python train.py --arch="convnext" --model="image classifier" --dataset="rendered roads seen from a driver's seat, with toy cars, trees and houses" --train_examples=72500 --image_size=32 --crop_scale_min=1 --horizontal_flip=false --targets=["road", "vehicles", "line"] --num_classes=[3, 3, 4] --isotropic=false --norm="layernorm" --activation="silu" --mlp_ratio=4 --inner_norm=false --moe="expert_choice" --num_experts=8 --moe_every=2 --expert_mlp_ratio=0.5 --experts_per_token=2 --shared_expert=false --patch_size=[2, 2] --depths=[4, 8, 4] --widths=[64, 128, 256] --kernel_size=5 --mixing="cutmix" --loss="cross_entropy" --residual_init="none" --optimizer="normuon" --muon_scale="spectral" --lr=0.011 --momentum=0.9 --nesterov=true --orthogonalizer="polar_express" --adamw_lr_other_params=0.0026 --grad_clip=5.0 --ema_decay=0.995 --steps=9700 --batch_size=384 --epochs=51.4 --lr_schedule="wsd" --decay_fraction=0.2 --final_lr_fraction=0.05 --warmup_steps=290 --weight_decay=0.08 --adamw_weight_decay_other_params=0.01
Rows from expert 4 of block 9, named by matrix and row number. Rows with one number belong to one neuron. Each number is 500 + 40 x the weight over its row's rms, rounded and kept within 0 to 999. All counts start at 0. Numbers have three digits each. After the name is the row's rms in percent of the matrix's.
# up: expert up (model.blocks.9.mlp.up, 8x64x128), inputs 0-127
# down: expert down (model.blocks.9.mlp.down, 8x128x64, transposed), outputs 0-127
up.5 103:523475520448525494542476496447517557471533504543514519581416513494546499482470477507528511540481456510547449525568472469480560492415559442565539466547468524452448427507404581530506534505541531526445516516474502522456502517483502476495607460523489530471497447528492472484525519517466437482478502483520513456498465552436457559433492540473547536564515431552547458528495487410479469564507
up.6 108:491507430518500521502519476503447543516524513561445497507423514508431539463455452518428481502494465506475543498584489485511505480459527534466456454474610629545508532536542520501511525512481497527478547503533541486515513548468486516553474544505482508528490506528415471561494470443479502474554507486471581453547518543571471452491439529569589481463512411454506461497443519458505428460515
up.7 096:460513497563438509507478468513498482500470509404514498480490535517462536532456515466465571587443545523485556482518458548458477528527501515499503512489506579507497490522505515522485548563578496438472536474469497479490498508468524413440532464505457438474505493531491462466538557517443520432497428476483457465506489512582538493528479414519474449583540531482551521479437538655521492494536
up.8 106:524533429437445475556578472474518529527480524441489500501488517531431515478664459487533488478542434549509571432567475513490501516483543483522486456539502484535446496536425476451518530564465506520457518511537449532481603487507532553464471495539521538489490556525485490486489540514521471419428492512507496462467588499482496512433538438487530471463489513494486449510518435496550481470537
up.9 106:440511508549517583576516463521497457511517492530418483450512497462491463513503529494512503433512489485547449449375523528484498526459511461463453552481509477482455473526518559502541460573478549481545530602500501528540589487515543460432490484488512473407514479528521483475529556514536494493484552546462460476482501498470489520456510394585476518424533502504503515531551431481521440547545
up.10 111:424449502442515494466502508525567511547456528559482457514511501522423476462473439448484506454532475460495455519523466504522560446486516507560457452521500462516500493497439482522532468499526468494506529502527515458525515550437553504479478452443515486531557512542458534471526427458482543506529470502544613516513533479443496508574532534511556525462436517465471471577431603511626502455549
up.11 109:555534495515526504474556491469434553489432486452473509461503529444564513517511530506555477521547491477510588507561489576449508524512526524480495444461544541454472513519428397464547486494462461515466482499491533494478544491499594527447564512513448475514412611491438478482464461543493518479437507559456531506538537500493516502461514485591512491480503517496501461499530556551478512377497
up.12 111:473462488466501454465530513463447548549496529415527532518531498528568536480489508471478469514534475512466394478461466503537524466475462527537488487518489473491525575559512489571518450458533510559456504469542529516490429535511383590498530629500444531563515519486590534525534490553470481491514474427435409517499494523504489494458568538521461474501444541461482484515456501486542498501491
up.13 098:492465525445464492518451476505512502484553473457513522487550594504520552535432477554524548518563496510482456491458427449559435568563532453525502484509541477502523550518503551579500510505503467550490512478446573537461482429535509461456553554526483522500543461463466483585521462503482510551490449394454538438549453463507479545423534529453492498507450571449533546480475457487518457505524
up.14 097:471520478479543496493494539510490554428543547504463531427493422521503506477569532494573522399487476511448528444499473510473498502473527450489459469548476526517450432437462507480501488526494485587474506506577509480540487477562550514496485455522383514510503519542521468529519460496504486472532510466478521509535518489502560495492550545551493486466661414481501539592416505492505486518511
up.15 113:462508502519453547530541477451518562518397513542485476516438443473534484531481510517491463544493545517490421511531533486480505516425496502461506504557513488496466615486473557534509537519479489385535494545443495481503559471499525476416545495481476478491499546422534499501436450532425521497529512529479576495534399491495496507511575508570499557485464513458451508486525614550507516477508
up.16 114:473469485447420507485497436589586490495560523473500482480531469452425532506468433439494491431525553422441520496454575495549562503557488484489471514493615523493507532510554511502485502531520551469503499563484547472479482538516545514490489483433518438520538533529450503544513446494569479476535491469429517518479515425453463493510468466506521482547535410495557520535495516448591526505520
up.17 092:516525408536458499542485480508457532498558502454494495498516585499551482475538467504465529479470486493503555505486474458545498483508470426518465486462538496492447512562446506482526495463512456518448481594551503480502528445505476493517485428554525479529483467545397523457501408470480590568468510546628446570559496574531465527542531548551466457564495498490498482493464527525527461458525
up.18 104:449537495483491458565505503498470444486473476573529503529482520493388518555565392518543554526520532541514542456510488517536432474485498511439542545505460486526535510550571543524522521465561536488573450516375485522503535508474473505464456431524487437527545437467491446522522503493512453495447513530470506498456537484514531468442388493437516513494479558503543524568503549458505488484484
up.19 096:534519490498445485500488518561478403491495501528517464516436565566560552469515520475542524514494469497573516501442499597425532497506500473442500501548536432500531404455526573475499542459508497531429442465468512530490526483497541549534470498443470484511493447534478495498471511443529478551608499491560494484450463519490497540454522394441494511484574553453500538448550546523462504509468
up.20 097:527457568548521496496440610460483433420469483470515516494547526466578510517517482485472509497497503504509499442486523545452474530493512458474471559554458452462483632436509481504490532501450518467515522502474451452464546520449492499506468543499515497462541476488431538546526488503560502471475466505522468508413499485453468522485519534673561497508533556469518460542438496499527507523529
up.21 100:515538559456547418486562491475444401497458499475558458454560487509468480494512421481477550503529525501399527483458497513515504482500528480559528439494549453499524567471557470477553528525504527514452456513601559558486552480495495441484529568411509483446507470547558519496472566528451572550503500439505492469494435474501500507499533506486477491485566456562499551470447440514481512469506
up.22 087:476473425467569519506478509536463497551583523504518433589457462508565552575533516530478431550500433416509511487531545538473505473515518505508474412395601509496458485495468473540472551478517505485459477466477557477500508468524467531394506518538577453482478528549479529459483571485474518475453510544511492474515459513510526495508479473460517479478497482558600525550471506529487439495530
up.23 093:477494475484500542501509583429476463575520475506496513480478423498513476599487445546490474545586500496482451516555407541485482500472498519441471429500495539471491494531585528560508533463455411526521495538536542445568545493494557522475547492522497530548505544513530510555551495462450434488452510450476472435531506461440521529520472520502523491443581429500527467488521473475478572508427
up.24 083:547483618451473519494487555478437488566496513478464464486523520511554553449532487491503436469507606511543468435584500501550520478550483441486511545437521452539506453388515490510492476481535488564487546515372503530455496486553472511462533580531518486509475462516527533525442539502483474525505460493511532457473514570516454435495556476513515521442537500492438493483508475429535530488514
up.25 081:547524558452580509449436460573500437518475518510508478554456552478536525477501492571500496522507475465532465539494540540544471551542495527506528480473510463440474369513516376535525480502546488517473551486484542495393439518511431506415477462501451484492507538541476501472551526491514515521524453430503516430523463436546556475493519527497478503489575514477547526484426487497499550526525
up.26 080:507496523487477570558444502449407507512493493460454529569534484496490453540541519554452506481450461485425602491465470543534549508465594507528507521440545493564537425563490422448508477455469512500459489505572568525488532518507552445534499532467483468526499501533479435478466451486487469405455496509527518488474572492503484549521510471478528488521540521485568545496595478472564468479481
up.27 076:467545450571507554465526451473440477501440433463488470470458451502472508534563537564531489486507460493491479424539475551478480518488483526509448552585540457458531533571541474534494448562501448545555573530545553447528491520494584532425524511465540491506500479502488500571551514495474464483456521462573507505483570525504449540469480501514428514498471482485503547442438476472596454475547
up.28 116:520561507603475569504536461469582538470542536573446548506478454522560514529439500519500468468507470439538489483409520457485490540464542455474488513432582501549601468462503504478505543544424477487495444461487543444506499518549505498472446429417505561529474522495534533495535515443474514506545473495500470509539415564524525520538520481433540505530492459471513529484483447457450477480520
up.29 115:546530532512488486539518508549491443431504535501488541507420452571535485476508568500496514496500482434502498406508493527509502500505498500514477426532533470533469334520478483446486544470489521436476541514524466521531545470504588484492506533497591478459458511463558439507510531470517497485510536472435509581508537523477431489474510494522546528524495562544511547505573406437493434542501
up.30 107:515504552504520554481507474413515491362491450535489542497492452540505486455483499528485562518576546509496533515464532489578493457552531446564542569518423527498552438460521456453521454515508530487494544546431443468505475481465622491519499463470501521520489498479481436514464487490528539462510503498447437478483521414517506524520512471489521498577606482545499497499505490434507479477568
up.31 083:496513449512467527474541458488469485508480510460490488523512563471551518480506525453523484509487543493485488502561576532493489589524442522551456469498489576496505347446503510470496535503468439516446510545513493537387482522498400555495585449590476495486458545499449516457510535483506491454554476513483478425532494520466467546547519515524558483430593485499536525471465517529508537517467
up.32 101:497482533499480458549438511503498538557491458432486508513525512514576594559533564513477533506431425493481545510535417503478556466493510453475516499450474471451482468531597491433544469437564511520462482485494582511542478511503522583557446536500457536522545481501521433464531506457489523501509474483421502475531496458620500557512462510542495471494567448421486492510525465479511519448500
up.33 111:484530496537506501510435432445554572555485482496517468524470521522553475460441517462522446479498517498510488448424431486498530555516551433529483490492451528521566449427534575529484539520506494510540420496488522442493481471521581539505535558435523539536560442490520507499538441483500538427611548503476541524505497443543557512474497449529526525448519518406430439508475529498510515481525
up.34 101:432549475506546500545458448513554577450482471502513523511418541518468572477497404484441514482521464506449505409516498461493499431556514527544499432496524563557565505477547489492497523502463518480541484541459485495474535573483542516545502537500453544475473484428548501513534519579551523501532540500476511502478469454516463492362512511547485506499499590497444464515502404470518494547502
up.35 073:556478548477558515532442474468512483434523524506472524543540475567540503487459542601475536480567584506486557518493450458489470572491454462564533430516492507611427414517539506539480445418500402519483471547487481482482475476512504456522494526501521458527513460431490421479554508518485436519534511505481487538536491464512451537400535459530538511567483500502463490485485492529522514504503
up.36 099:591475521461459493555461554492505517436495505465565519503528520516517505460549535447510472538472512468528470457467544500480525550502415450508460536489433505539494575459508509567440505527497511474509508484485505520497530518445483500399478523456477486520557455475439499552485449523459482531547550406606452539537550493461477493526556532534431498478435517488498498519553563494579506399537
up.37 104:471527514493452540507458520439470605513572478518511541469518530502473548446500537510477409479455524537482497504514468466501536579546485473600526510457463549534460498441468499525521527499466554493479446492502516555507470497524485521546517430591453522553472531536435494497498544445486443491527486520490559510531492566485514531506547484422490477417499545461375450492473437476516563446493
up.38 122:489516507519425531503526488498574484467540530431462489447500589515490493568596513484500512415519409574536451532437471456525517490499517530478439526553487474473494501539495528494469540470513424500574506458507486525505480453579485500479403541505549533546496569418620460518536507524507404505537484495462451526489539522477536487450506532545468502476510500479520490557465489480484474512467
up.39 100:488524575491530529541487533547484507502486477474505479483493465463567517509454519502457453407511454482525485480490487496473490495459478527509526477463461432509551458475570585508514511478478569502474546467449509500552454509496551601471563477446622442502480466566483431411520534457515492481519461486468505517512547564528471535489513560494600524480476538497501488447607441453517467463487
up.40 097:502527430482498467482461542489455519542480485521543455438409566510558518581515470540532480547502466439453485510523515474420514508435475517540582497524444500458481504495470471501499498479509489412552440471565569471501442545455516475520493454522492450523474550441536525504484489530481413451526572455556519487562508527509519484448484547464582458490536470519491585576564513545517534504504
up.41 105:494506502489463550575541433502542518557496513476542521578496478472450503517532521537502512517472517438537522529489435464480469479509511516488475519453478554450374460456569470498503505491469510449498451503538441455474494491569466609518522511523494504621505435555434522546521486479456517484429488543485436490490537568483469480521539461534472543456528505501504511523493475407540582445532
up.42 104:506492559466469487580587461486478526456487462456488494463546549494517575518519526478462554400601475569522463454465529470482511528495471457508432536558481519499496468491488479467391529486503503571454499525544625564562477538534550482477498482431530513428460555432526427521490507479448510516511487529506517535493513454504479560478550505512484492502483509462554495556522472516474498485451
up.43 102:503484429480575493519519515541554530482510557456485486536452568475561557490543530462531506524498455405535518432521544526481479427566494489511540485476514510475517444460453407447575513443492479457432503526502532487472490514510468599442460517489500507466473476471544422462529490574472500480409471550403482561470502523526504546491479546523517495521499550528540493503556501466553565513532
up.44 100:475560446485550424505526522490551454518487510515472553467510509567558523499509516515544449525496450496466492490481441500462469492512426531517562455505543502577515457466608466525511463410513507533542515466407530473510566524478456500515496534448508552531514437473495380509548576525467547511486521488435568482505476449500494537469540486484452477487510490463411518559508553531492570510453
up.45 119:485455504502514538467516466493498525485525540471499523504514491415575518503505517472471415473534521491506435540527529484523511432522511562550492465484533497581544508652525572534505473454445444481464478492497534535524520509433503504505539566507432542524503487537574452542477519558522461513501455424506489524468482516483477525411433538502506464544458526511397410468456499500447529511536
up.46 106:545500525500507478520498491456465524504476521475490544454486497509499504468464561503555571518511536503522539457555485525515474534491483503498497553492510520465518306578510478439542493467471455519514525514538453490471513504470523538489541531556407531483438426500530483482456460515502502518497557473431501506463522504569484500485490490512516497538636500545537525474401490417521579460481
up.47 097:466479537579527533432430471440473496457512528477539494456518546496502556495562491461463568600533457479467562453462505511464485518452502509489518539470464511494527539534432395497529509533434485475529498482489413506534529503554525544453438543508485497479517547507545501513478565505486549516478478564489540540484531549469537530490550418441515516443515521428462460531521386539556496516475
up.48 111:499508528618412510438436478515460447500481476530477447477487465497603475491534535510475499491552499494484474547574549479461494550457492548439466526530568473549550605538479526514472494536492447465422517481516474468446565486434568542533460538447457511465494506434592525506532501539510527449483494467536515508458520513523501485494461538475567491524495492469440447464530548515521552500460
up.49 092:592470497555461491580549497526485493470377499525533533566542541529439521535507475529539486495513553538463526454476482551524470508481528417484489527484480524510447462466518470527531470461533397558437457554574527490544418549580424474477494417496478536539436489477491532514506486487472511481569452493486538512491468470487455506495477492453493476499478482524448530500574516523572554462490
up.50 085:435482541527507508569507461519512509521477518524457563533524537479551505502438462482470468509532480500427463485485510490470538489543532431587445522452456567485464474494548470445473519584520498556530488452519471529514511508516499495462469537585444515498512539500526460501550541527445529525550470532502507520542503538443410493497467498498547514462441584410429377485478494566445509558540
up.51 084:447472406524595525470520587508443577474497554507527507523496516428533448538520561507485560462524441449512462474506500538480570502497497464539543557437503475470532474541505477468525524472443504526387473524472491431516491479556514516488462436506521553518471578448507516458513517481445460497491462416484504461486478480507460571519561514430538541525493482499525532505563488588494547522484
up.52 084:515518479477512447460516531574605414537497514489497462489501502492489550588470464570552486497500432553469458501477499471476438501520471496569527489486518542492479458488470488512505466524521529414569475509546434515478520515442489501423399529468505448478537483539497468541510488490525525558456512503562469515483535501441594493515575480440535500474459455549562521488569400555505499522485
up.53 103:519468494564565472487482465448533511481486474500487537512531482519450492544480439446496558516491522532533434538614447489507568456512565552491441525499510477530466479528501524469477468560522467545511507459566439509499463490455527506496541516483547455561504502478531512532527448476518409501446459562450466511458637461490527451502497507473536508497514484535528486428535576488596444490428
up.54 100:525478458481646488531478497489425504419542498479528476539481477482556488498511533476479533463506551468506514503473542501473486491561517522442496513501543521481465555517473521433445507486443393491596486453525476498467553516499566555477517506462491537474499416469470530520480434524558544504537534484493408504489521474449534509517524468590582474528444496462561465510548572445505469481514
up.55 097:525448570586553508526452497504442601537546529492441474484497500544519559495480546458527526501522514544516474488470489507455432463579474496517526453485442506525466509481474532511483482470490539466467449489468480489520406523460381545466492500616454498498499507470486520493491488550557476478578504584516552449487506485425490479500595491485520500500485523532474487517501484554498402560457
down.5 102:470537515445568542520437547520498499434550529474523500515433501459579590538528479495442486519514556542539463519518521556469457526494472508477510479526485497529469433529480439485563495487509508545397555496552512588531506545508507462597430424526470439541467573603501537501495473477478441500556489475487525423553520459497499492462483494476501531467551499454486473531489491491501499420478
down.6 112:454520550520434500511504498560524531528560444480459561508553495478538460449508498512528475497486555556487558501433543562512483454478561476507432537467510477450474515564531525466594511439553384470482493520519445457541550491589552499453518509498542523544484501551519460560506507466520525473502472445543535580472479498475526477452520461462507429483489515517478538513434577443465572501466
down.7 098:462449477508424434482528454503488505472462475491489492583481474520500522470459463478501493472489535511498491464484527512454577525537526450482467467479509494506413496524438495495541508481492501475553495510436480543482468530475519525529516464500518587492524462387474595603483568459498581499459492476487476478462544484495532505482511551485535527526445488565543417441405584573488468419482
down.8 107:499501438480549486461482474476511536481458514567470510523558500580530469493483517575505486430501567421510560569494510495500506530545515496521529578518568438472466514552546503512524516488520515410508599462515455472509558537471493512460539447519458470509437519473466471476566489490535554496492502496543484554569535477554524476534553436464479504526503518449458488519491557442430532582398
down.9 095:532502511538452450472479440447477540501479496515453446544507491494571477445546445512498559529416488487537508560503530524422453439484508501490517523444416555549475447440470482494436503492425514457520528509561505512516492461559491474470517505530497491540460498547494492550550462543496549510560565431498529438535569448492533488528514536535499463595512489510505465543485524389458509594524
down.10 110:523524473492468564535450500480613497477433467501475547444455501482528572560581562520577455486489476521514533565504502467532494496450550474532420462507449523470510574517566483529500408542485442481533463537535501469481481440493484524444518502500491523502541420554524519456452561450503515518468442516566452583496485536422481481412467438490541480484503511492483518493465481486484470478474
down.11 112:475507472438498550534485543450535478469508486527507463489588498566435500456525410485462506451529420406495490461572444561509546531481474492534468470545521507494439502470463557454483522520537461515558517467427494500498534490514583536435513507534493454531570550420479497415525541514495473446479462578545448472503499509443462467542486520502576538490507548490475520465551457531484541492453
down.12 107:501521492532519443526484463475506472464542492512448433484468477470523502537533500515529491551542511466500471595513539447467479453515438568502482476458578479444515535467451528574499474514500477491556495471551511504501471545552446490510575506490518521470556468513545462513427453470572477597465540509509484512500514561479393528536583506537451512399558501580474431480559520442519525506491
down.13 103:465505542495435473492513418483478513515573417470483464500496442403496541489496442512495532530517473527553526510491570473558496415481512547449506473473510523505467520510497479499496475542502529595507497532539518515494477519483442428514523497499579586435534470516502432495431411425486462570536620484491544518553515535499534509547511504512483544541508546483440511506463497480525459425470
down.14 102:546570445482449490425518537567512465470468512503553505545493437531488517556588512522441514484469477525464516493456512585585466441533563451520530453519531527528515413453474523517451505528480427483524564479538487483583474464479527472529468442569449556553490517526439471516481475490459498467506454554517489475465468434473459469495538477469528486453468507476543538490436500462555578552518
down.15 107:471501530515519476603482430493573531482474542590466511449515476475552505463547416488494545504509452497449503500511575516524446541475422396473514501473498582533440561454535505492528511507482512524604466590406467526488511449475452461467490532448517492561509505494517504519471477520519477451471514548499495500552495507462535442480470578472479529508437460566482519520539461499475515449514
down.16 107:555517522495431479513443496496556423491493425454439526522489532523496520553596536458519531509469565579480503515533467499538474468517501480452441481576475487538499601464579432523430499478481493546484488562483472455480449531491549545525434501488490510492465468508424483548524524522547508511591466533529523573522504496480527472459462562476469415532469561526483451469460504516500511525568
down.17 094:532528480531488530489496447529473540472474435525481518502518597487503508505438497517463511473531425463547466485472529520531569521490471473576425593605473490475470505509470579503581533491575511578536545533482549494508527487476498541538455434501481500537487484457516523443464495479461466543490485551593522496500515475413543508458463488571515513569466534455477435527526530473552535539439
down.18 096:454474456556488495470543450503506527467506531485425512524524516421543563467471513548547460477488566524503542526563487501509438548501457424484471511520443549487536518515512484476535510527561513479562434520430532538402472466482455481514487520512515514517371477540479529497541476430441463468536537380484442494457541468512529495520494385467465500512501502515510477486520473534492442446468
down.19 090:593545507464511456409485532451507579548528505544473486463529494507464624561483541456501463514521511523441534496452509538468497471486467494507524509549481440498502476501554481556542527497474573567460499468558448476462511547514479445478528506517536470484454532523479518547497426546530479446485511441467491517431515558498526475559543404480549535501485533474588434481499540475514417495455
down.20 099:455530509570483540481506508522453467523469508468568465523503509547472521513446506548481513496536349490449515584551456476491439536481538423575494567481486492432532533519442568454510533475470561538529454422497496470502509472415580521437532458497485503519499474509498493500496511526484515523539453511457513489494511465426582476459503567466505532451449496534457511484496513479555509594511
down.21 104:497478520566467536477490467508408489498510528507478503467509435559492567533459523546527510481483534496500459473477475506481508453451576582455451463466487497473466505473528469525372566554493508533469477506425533536445504461532463495488478522470528575544555419457548442503562453524542453519425443491395476509473567513514506537484486473520501562538439506499537550479466533490539519455450
down.22 094:441505447520523580507515533482494476507472477516487485526485539465519472507434534402484511497613459465578483550492523561515543562481547453501423487480574472546436426455526437447485503506499561549474540593552543436478526550556541520483469520533482563425551540515513509451502507510528540540512457539470505544439460511481463562478462511457524573533506473517532516493481516552479494480502
down.23 093:436513449510530503553503511478522407484503507480501504487546489494568524549535426467459492530472467543519510490508504470512546496460470518524496430523493521472471428516383444421555496504489453476484410523486525524499550453556463554580455473486456536522498535553496530435552558470477452425434518546547540527476483517464430503494536491458469556545550544558475581461532510518552490504465
down.24 096:508599467546507506494507540512525509520495471525530451478552480492453475447552547480471545461501558499453538530514462523482471539539459529480499532435598520476605457419540445558514527461535582583416521487538505562541496531443488479526474531493444499487451520459576475441478501557507509567502518524453523499462525494542452464541431451522519513417527513499544502488461447468467490497453
down.25 088:508543515508443483452514587409459496510496465504475482506429426535484540446467489479442469431602514504541491469501496504505589539479469473510459423468500494473416508487535493613552501536509513565425479504501473493470505559480477476534489470532527523454491475551490516471529470508480595510462486508499495532475487441465424444505435542537552457473454538522474487452439440560503459471515
down.26 084:488470493520467494507410553485435522460491538526480451486524416533527493445487470524539457524477565525481494452502494521492514550561578565475465512458489472419477462469531477402497479513556521433507596497513472442494483460540599528427489504545437465472466514360545484549536481531461569516530478512547528493490522471504540523470520477487540527438547509512512511443506529521495497472542
down.27 080:518504544502435578520507432507467446489528504504473459537544572494488526409472504471492363545481575468442539521464514449520537468513531480611500544481460477470541523458452526484511512504487453411466483514508462507483475406550491541485481507489492553459439521521486488475414539460500544494430567534564517511492521493503532496517525477500450519536552449559496523478457520436466532527463
down.28 108:463516449543517449449502504475517518556446459434528452512474487449452524463624498499489515465505563492516466552453520500525513553470482447444556486570482501598466519478511427456453492543490475523461518562548430581494489533488512493438554568518523535539531508515429495496506540543568548453485428468531539413549471533505528518446506519507500499498477452503515417510540448489523455516505
down.29 122:507513495511486476481452496509447498506509465468547494495544504522525512443474559490485505451497507472500503414513443580534466505500492471502487449522514505522539374455501539486469483575499577506446564483593491547604502487511538527496486505548475445537451487527376574426485469527486481488499579517498440501510537439547564506494537461512574479546510493450530516551450434469520532526478
down.30 108:539553520499415459501463449501460472461474485458459466542507462460492539521519431478512485483481516495508575386427467437492522499507485531538490461548432502545510450482492479479432548522573545430490548501478531559570491459397495529443421448545466504486482469514498514528465552566533551532565508511460486535562528435517486527581441474547540514520489491461525451470462502500524503527490
down.31 091:492544478464469486462526511492501461605485430515504617485428497423506454454535517562444539449553555512476491440509484508519529466476460492531505535476470489497435460505502502534515496497455520592424448486461503461564517546495474520555506429540400491543522513482453451514589551546470461489523498505497509531511502451434469428523496544448491504505458468557512541495490570500446474521541
down.32 100:546511525456455448527411531467469505450527527438467465472455509532487509529562451511589538455497497599511465462507443448496487511509458497498470492523526534516528477473496480493476518440503520523454580532527520541477549496570540538502425505490486550452580539445528517541437485475473452544502448479564528499517467485524464426500552569533534449449501608482512550512507482525503612480486
down.33 106:451501475524541443476543524513508528495531467465463521538507511471473578471555466466526538528461497583415472505501493439523474525504477444498598494514477506516539514495514487554486456457456534526473479443579451485601572486515453479463509517545438500492556521573575514549466462555474468482420524473506457535533476553559445551515498574569524492453475507505509452541531470413502552481498
down.34 098:491473538436452433503461509585509590531549520513487447466485481506536605468523498527558450532494544509502528505551521507465447461484498519535478472480493507522483495539554506458466513510453488482439488573520546478556520457486532551438479550495431461478467506539456510505430530511557464434514520473462477536385554516556519477592516486551438524492502509458524563594532552482460532486483
down.35 079:467470503455475516496427522432461537529543522463507432431466509496534482473564448550505479504498527533549491469455524442554498488534426474557490552508522523431506486538523540465476497575528513474530489494434525548528423459512488521500534527571528548487544505507456626442495450498493475622497559510449512519452556453533504524558540543534480503471463467462429555552507521521515506469550
down.36 098:525442461569545458532511420486501525553503461501529474524541550455457507502508507508478500566453407522494494618471485443581541546474481529526483464535489500458582557556542453473501522481487480485651490483493472500486448504422459484509487490462518510555461489459523500437492466488507435525472530483457510514524472528452532449404483490510489531542479441531514495456511523476479572546463
down.37 099:505500478520576487440510528517565539562468419466517495471497516485491471522446494510519553574494515505516504499429506513467581537483515481587559494487480527551568530538490518564549448474491560471523414451492519584432497529516462454549497462550475600569498495525523493411467435526496480528458597512528528481533455444512465510504490518521451497427543500562481496468492523492501532435505
down.38 124:493447493554527462486549449474499467514457506511476411601450457499474457490529531454501495488466425528496500540605468441513422469524460426604563549547547486504507539419484537483562533525459549538537483441561459470543529544494560477473473487510544488494510570539489446538550465529512490517454528585462491548468489509489526517511476469436462473472523517458449507445533483490482503491492
down.39 096:519575498577456545455504544442491439562430567478518563536490477516521608544548519468460531505507519517475555498496470532488497546439427508453507570547485512506573454504536399452483493479469478533514587483540500524530510513468517481509468479521461439535562454518438488451499521496470510477505443500528531452430464495498507560538579474507473473472537512539498572532526472516509532503595
down.40 089:508472590484552494500488489479561554490471587587519521467460484489528471513522488514474388478555530536480446507549582451532593520519529463492579401470452547522465544534530465525467521566451510481433494512496529450445494543520500497464459477517525469526494527547496446486461509514490461428435475501440498580501472517479499473405482480509414540498528476495529518439512478501507480534515
down.41 099:475499429549505490505498539406544458577460457461447425527547507496483506494504549520535494521502506545550505516519472583417536524507462452543482557492425402469474488515480448508488475445532514556547529482518508502434513537537473580587462538501434498608466512447544532471538507478511486549535548528555496460505500461558476495550505493456470499461452432525467454529506511520538455508460
down.42 099:556449526569517481409504469488487507468534575532540478512523446508530499507459516509529504491374594507498532495559525497502403502524469513496463512525516509508417526486492520484524572516530466466436582460520504489506500380564483555478517468545493471526509519501460438537561473581521540551462547506488518482574523513521487515459480485506556572463507556489567539540512487481437508528531
down.43 103:459518522449524544477569520473503506508451480543482521555412534496525520486499487508489521420583544428489470441552480540468518444568493483465488496513530476515497422456573457419553496466469495518440500554605507471507498467521542523495488471489440493457533518446462582429579517535540511478502471518473520572455502531424488517525550528465537528545527526480478511527557436555516565532528
down.44 102:484541522421510466513473509480482549471547563529528488527496564466509538502499459511527553484553548444467453448482509471494528514506565483460498424439555486503560454503505473511529489536506481626393457492529491477425488463516489526522427505432432519505506497534488493502427536502508522549450540506446468531387537487522463540524555498604510496509481475412527484451523440508470494511505
down.45 119:544491520543518486573437473497494449517504584598441471427451448497520542503468434473511527461467503489443479550474555504493469502491412525533566458564566484491537517530480476449517474501479502487528519548541491468551480490442457501555516552468528558510491468510543473504517538598560530509503496495509497546501559491427495515588549454532422593430551508455453500529525515477530517493515
down.46 111:479446419539439464516522507477492518451603449476512458482483482540517533508495478539421523468544477540524444400460530529489573467489469494462482514490513488493484339481494547522557511458524481494505525484514462439540501489479543550449445523516440520556474473474477499458545499517463519481495422484494540539498473398463397476476500500487479522447536469530546504512456471495535568517525
down.47 091:429508478413461454549488454458454556461471525502538551463522504516445483485470463562551518435435536449495584573484588509478534562467509503539479499575498535507479478526458466454477484501451523539566479489542437539536523492478513541496553498511520535553561509554447483452488457518584552551583519482463459488463471519500519556489523489493510567480498535595498502456530478524504558529550
down.48 100:522553509513510545567469528570533478538468514563442491558439495470431550508562418456488447496496507503429514512498488480481514555490429502533510497482573409456583536598563507455543512511433501493436455556450442544492586476484473469463515517431504526481487494528488458486490546546513458506562537540488547497517569533456509493449512452477488531497501479483450559509542487487452505548536
down.49 092:530483547555425529407463548498491469535530459532504499417445490514517539436494584512518528514493546548465428507525535452509434518528557500467505486538479550445489452471563534494456448516463585521528514514515466534471489567582497505563457535486470555505540500481454524491529514567441525533507552550531475462501454475537497470483536459503594434429462517470505455513452512446430501462484
down.50 089:397444548464589446510506503579504509517490441489514526507518521510495526526505474428579578517493517536527476503467573461492415463519533488581505521432451526477492547506477468561447475449535532477508516431480466537554522490536522509524510551480447450461580525556542543474467530579485510469495550509532427493489541442474460506519537545504537469507487496492541470567497516445508468415457
down.51 090:531565476490516492422506563437476427578537524552529500501458531472536516561533511407535489528511526464543450464439489437521533506441494522486516485542532464528471437426487530502506472566513520532495521549479474416452403450476521506467512462468497500473547499464423547471565505560495512466495434484520480516493527499466448446454479552549585491432502506527557470455575494528501530544515
down.52 091:461441515469534512507495459466507513545456514480572570516555502551545420464445596502473487468602495448550462477501580480531563498505491468469518487498500506540444616530557453512455421507499548497435509483517506457514506482490483482501505432482503527484500508525505527495536532464560507416463486542514446486461542542521461462495520481456557499578510527421499429513549409501526464526482
down.53 099:576518469488550528597498524527508503457511480431493506497506465466521447536578554488566469481470490525561465490451422499514520525449482477499469516557513446506512458586454565536506399545415439405510499474480544473590519420559491522524445510519506467487460453491507536505503499476490465483516488445504474547532471531452482454530549497444503514481542505486403487449517482520485444515550
down.54 099:501524511507583474525446459489572505494490472458538521591495514402595551483511456520508484545515492433489465547525478446544526544476402509525449500523491438576466506499453537531496520553553508575519473422500494468473472568523507560464510521496452466523526516585501445428494510578499507476506470478535577496505502529441589500521477531519534511567507493511440466540522495509467541525461
down.55 106:463476527453503435529494577518516548485509469501563543468468489436523434501497495499521494487486369540496488539462552497516484531535478566486504494472421503535455561486479575586514465406505549497503467490501472570428413494520520530495537503468533530502545516493529523465487462419478499566559532510472561499443449499536453519508533489518494480517536507456486412539595511525481443523554